Rows from block 6 of the image encoder of a small model that answers yes/no questions on an image's attributes, named by matrix and row number. Rows with one number belong to one channel. Each number is 128 + 24 x the weight over its row's rms, rounded and kept within 0 to 255. All counts start at 0. Numbers have three digits each.
After each channel's rows are labels from the 100 images, of 14848, where the channel reaches its highest value: "lies over" is the class under the peak. Only what is clearly more common there than usual is listed. The data: pictures of board games with random positions, seen at a slant. In brackets: how many of the 100, against the usual share in percent.
# convs0: expand pointwise conv (encoder.blocks.6.convs.0.weight, 192x48x1x1), inputs 0-47
# convs1: depthwise 5x5 conv, stride 2 (encoder.blocks.6.convs.1.weight, 192x1x5x5, trained with AdamW), a 5x5 kernel
# convs2: project pointwise conv (encoder.blocks.6.convs.2.weight, 96x192x1x1, transposed), outputs 0-47

convs0.67:117093151138129101127081121166104139126117102101155190163159134133162141128123121121108104145164118103087099128147142167133108158144135096122124
convs1.67:114122121126160129144123117111094103158153111078092171158103108100128112144
convs2.67:105121090128141169155164161131127089120113168110106124107152112115127134108144114119154106159117087132081148125126118170129091109125132131130109
lies over: piece of the first side (36 vs 2.5)

convs0.110:137123113106132130143102133120117112077127143139092145144106135102086169085140142172107183142102131089133127149183113146108130157126132151137125
convs1.110:135120136142139106082099116141131086125077111147131100073096132140130116129
convs2.110:158151117119155125136117157146140146132148146107097145154104124100136119147156148173104128124120174064160147103108109135128131091119143097114148
lies over: piece of the first side (27 vs 2.5)

convs0.104:115100122186124153132141116107139151118128106140114155111153151142133136149144122129126123100101192137164160112060158124098135108130153110154110
convs1.104:121133143109125142158139145121116153134086116124112061071124124101126119102
convs2.104:151103138138132193143147107164139135076118118092110085079151150121139117128137146157099117133137118097119138163174166079113114123135137123149107
lies over: board (99 vs 59.3)

convs0.91:094112132120098113160123088131097076172129117165143121114168100144094081121124149128145124140122088167141119131133084126121140157123142119113158
convs1.91:105134111125130124133127142142128150176159121123177205134110141128147123136
convs2.91:102136110146147099083125161133080091096116095139113094110159131096136129111113162132134092126123136143091110100150127136122166165126092137131132
lies over: piece of the first side (46 vs 2.5)

convs0.189:108123145119143131144086153107114155173110118132109111169153140126145141126093079135129106139138105150156113178144092163176121149113160101137128
convs1.189:140140150136146126140135118132146135161135138138188200133133130166156134139
convs2.189:112117113090142092126150112108108102117131079141126101106143103166168106096151122149139171158149110125113119134111116195126156105121138142085140
lies over: piece of the first side (37 vs 2.5)

convs0.174:139089121134097107174129144178168119126090153175108111112132141155093076106111109131093110120146109138102084133145134148143111112126120137139122
convs1.174:117140134126124127178163164128152200132144120150157157150118133138130123135
convs2.174:082149095149139113130113164107137140090128150164124093163096138122142161090111085084107108158118129154134115079179150138114101108141098150134110
lies over: piece of the first side (31 vs 2.5)

convs0.153:128121143142123084126096165110147153134072097101133158159149111132166117105138131115115067146155094136106095147131142154105134128146137126170126
convs1.153:136124122122128139141157138129118181208119130133182147129128120130118137122
convs2.153:148122092175144132180170154145132094143131097099117138095108113111085154127125163107137153152127143138090089101136114114157129123136139152138083
lies over: board (99 vs 59.3)

convs0.95:156103116167154085139103167148141124117092123099151165117132124099145075101104101126149087140116135127092122161113124165118138109127094136126104
convs1.95:112117146125114140179139129127158168108072128163135082116128113105111124123
convs2.95:129127179153144173110147173137126139160112163139153140127149122104139132104119135136149109126154093110114148107162125151139136130165091168178097
lies over: board (98 vs 59.3)

convs0.179:116157128079128138141110119145157124104122151152142127106081139105140168117128114160145103173112109122141141170143110139108056124124105160135103
convs1.179:134137137143135134132133140131117194177133142123177191130127136119121130138
convs2.179:126099072098102124125124132136106145082173088117147150118117117125129177140094113139120137128191110156105118118118099120094123139154111087173096
lies over: board (93 vs 59.3)

convs0.39:157109156142143106140114131104105141166084118151150150136159156147159111104111098133119077132113118163120136166134105140105117190132165121139107
convs1.39:121136131137115139150124139127207123123119109180164151144139121162145117141
convs2.39:105195145091136143169087110108128165088094151146134095150134118160162125117100106141126116141165125134124165109142133157131119102158111137151153
lies over: piece of the first side (25 vs 2.5)

convs0.10:176102132125100103130176153129121108127134177135118175124118146103133097101133102125101111128144155077121155160093082111132136120109126126147103
convs1.10:124108130120127142121147140139143119138175122108109139207125149138173153123
convs2.10:089193105167165133169097148119113125134121137095105139097141132105140087134081120125140152134121117121137126127172138139145155108162140095097156
lies over: piece of the first side (92 vs 2.5)

convs0.149:155114145150141090139107165122123141143097125150154105098168089157133128147140102114124084127127146156112102157156109104148126187096138139147096
convs1.149:102157126127110141111132087071128120167115123100100186144130123128121117127
convs2.149:139122141131135053105120125143151125131111158098109115075109133128117143123165165170134100124162103169118129111139093129137089140131144153185156
lies over: piece of the first side (91 vs 2.5)

convs0.154:132123123138131106099113124171157109174111120125107113136064136183149121142154104106137133137096141139139172123117125144100107166101101103097110
convs1.154:134090144113135098105095133111155129131092095181143111122125176135104142128
convs2.154:151159100116095144145101143098159164093167102119092117155179163120158123150114154106082128139145124111125097113137145139116133152081140118105091
lies over: table (61 vs 36)

convs0.72:155155153104172116111127166126113145106132100109160156124105155080132091103141110120125079134141175146100136123129130142122131096128079154101120
convs1.72:125136132133136115154191184138106125145182164125122101123139138130115126126
convs2.72:158138125149141125109094104144201141095101101148158117134100105103142094125122116149123130137162113118111113110134143122107144131125141050133087
lies over: board (100 vs 59.3)

convs0.82:129159068101124135189111104102125141104114128116136122142100125084122138105121174173107143132110124117090111141135136109094105161098110117124149
convs1.82:125142124143135136098085105153129085090086143145133096105114148164155140117
convs2.82:179148092118158126132098139115158131149098139119139143114123099152115132156146152109158097131114173080155153132100106118157134089144147138116124
lies over: board (93 vs 59.3)

convs0.128:122136116128136132127139144148128138138135151186097138102098119099131126105119169166111069177117154160127169161141110126093127157163146118135122
convs1.128:130121133119155109115134131121137127154180123098140084193142108143116162118
convs2.128:084082135122096162159154082144151106104141141156094136125101153139131109139150119101137139173101122129095142133121136143121164114157092140159116
lies over: piece of the second side (64 vs 2.3)

convs0.147:115121096127128129127132096112120128139155135166075125168147101069113129130088147152126121152109174123116126145160135158078107106148140110094127
convs1.147:135140128142129127119153149120120143207199123137130128143115123107117118136
convs2.147:153118137139140114055119141142120112087170113101085167122141097109087148116121111138145181139121129157119134116125125102111099123115106113159116
lies over: board (99 vs 59.3)

convs0.140:123113161142174152157131132136126127119138125088104119137098136130133122096103150113149141127087144128165111147134099103114119093151131212102101
convs1.140:117140141166129116152165129131142115167146117091134169147119099115110097081
convs2.140:135143120131068198109097136151156100091094127096119111097140108151131143138139129094138151126080132108136099079142109104118136097170147121154143
lies over: table (68 vs 36)

convs0.86:153113097129111158130139161112176071138146138113134173108166106152119125139150148100113095178138127133095095152106167144154139142126129125136117
convs1.86:136118139107155119174179138121151169153149121129145172125135143107145091136
convs2.86:139139135091188106123143137158114130103135134104149091121136143110140126149139087064098099149121125092109110122156134140137140131140112104079105
lies over: board (89 vs 59.3)

convs0.18:134119139141156139129116154156149158120116123167118106149109194134155139082137146142141141119127200081138094143098124119117133124138140144113097
convs1.18:126106111095108126110102111091138135168164106145158176162130129147123134099
convs2.18:106109144087122163138090150124129134081122127135178115131122121133190110147127125137104160108085099177118161109137134098120138089167115120145173
lies over: table (62 vs 36)

convs0.137:111091119146123150132099119115147140087121102153100157134120125091100119115141122142132099101105168188125169147117153085106158137128121113103168
convs1.137:132128105153112135125119134122124145178137124137126187179095122151156164131
convs2.137:098094157113095080175126088138116130136145171106136103115105130119094131172107080158142137120131136157120106162156129106118160087123141106134176
lies over: board (100 vs 59.3)

convs0.55:168119114150099125126102090134106121154078104138155164100112101151106153121160099190152109144123099142099119138133147141137109147120143148143094
convs1.55:114093127122130119097101123118148098096157114137070149156093102142156127116
convs2.55:095146127121093102115141157121147132106112113162124184184134160196146091128131179147132128135127121107131137119142123150132097144116143115116137
lies over: board (96 vs 59.3)

convs0.34:145160108098118131119150143092146116161124186153137145116137112140105093113110117085124165091112139125109134133131105125160131074088083113120141
convs1.34:136145122124131124123135148128121157121076144124119069107170130084114163150
convs2.34:074121097102126137197151153149100128137131129149131118140132094148148119118164136149116115147123112130142133099127181168118127141120174100169119
lies over: board (100 vs 59.3)

convs0.38:095154126182112165153132157156119154114099123157160127112118132130168152159143158086153149153141142143129122116110101082133157116120100144118095
convs1.38:106100098093121111096129094106160155148173148143131148126113131158127122087
convs2.38:093126174107134112127135128166121155139095136172092139139098105081160108105107144147128170087104155168105139150145136098130124106126130122125127
lies over: table (72 vs 36)

convs0.116:127112131146146112129083111118123138152102083082133146132157136125119140124085134160132123135107082167114090143124088127142151153163132098073127
convs1.116:112115117140127132111128115113121104186139136091118196130125103148163110116
convs2.116:111107094113127128089116141132070104107103138090116164116097143122123115143112152184165140126155094162088123136157117176134090162143172149109097
lies over: piece of the first side (36 vs 2.5)

convs0.0:139108097117113116156135161107114144135082094118176159149141161160138117121120114112136129096154141128144130175113100117134155084151111102180113
convs1.0:130148143131139148139130151141137128113099118134098108080112126091089064115
convs2.0:149112140135108101119118116150113107147113139159133125191106142122134122146134147143146079130110112123129123113128177074117081157141113104165139
lies over: piece of the second side (31 vs 2.3)

convs0.54:143137096081117107124129154122129094150119092099144143142075155144151082133119183169102144150081126115092141138127123138122111132140107147127133
convs1.54:111139134120144136116139142117118114095118125076129152080139076106081109130
convs2.54:140108108114106083112129144124121109123143145119149091156144139140096130094159124133123154126150130130133157082116159135154119170091143113117126
lies over: board (90 vs 59.3)

convs0.124:135140141091112152123138133108151149106093116110157078133097140127102118143175099124165113099125112142107090092124136095132064149106124118118103
convs1.124:137134135149115148164127127141183183138117164155162156123149112127106125140
convs2.124:144104129117121092120123085140112127109121147174156135133177142105101096104127101136154100163136137135099112148086150117130069104147142142133094
lies over: board (95 vs 59.3)

convs0.20:115119144130158089116124160147122133109138157127149124117159111135142109112119166101147185087109108109102153178124087116142109142172157139099113
convs1.20:116102119123113138077110143145096086084129114106094107094122124108101117115
convs2.20:154070171091143112121138131158129141159145079140155130129141115118108060140143078110108132142110112092138100141102148152130115154139137148140103
lies over: piece of the second side (37 vs 2.3)

convs0.115:152096144138143133139126102089139143139118140097163149101158106126137093097094118093111130127152164084137099166139101137186156150131111142143118
convs1.115:136126136146137122132082117136120069079091134123094101146121136151161139139
convs2.115:074134120131134105138180137142103149118123136108116097150116095172115122092145162113136108111146089114122144141134163152117169136130125090108130
lies over: board (100 vs 59.3)

convs0.184:114123094127161112104165112134124124078132123128141119155137097123136143156107144130141111186169160118091116146157097149117119116141068132099106
convs1.184:158132116114098138094102147142146129131136143151068156169112157104118120102
convs2.184:082140123097121122144122151124130126135154094149168111140144124127116163162096102133108175163138129128109133115141120105185131099125153136141112
lies over: board (96 vs 59.3)

convs0.167:177128114152108108150114134121133165184081131099145169152127113109131103116101147112128132142135124106115135179113085108151128147082111102129115
convs1.167:110126142134125132163159127144163153087080131166128075101131121142140116119
convs2.167:102166140099128150117135143155111149101104156123134160165127120112152119155117138101129101160136088135090145101146153151167121143104160146167122
lies over: piece of the second side (27 vs 2.3)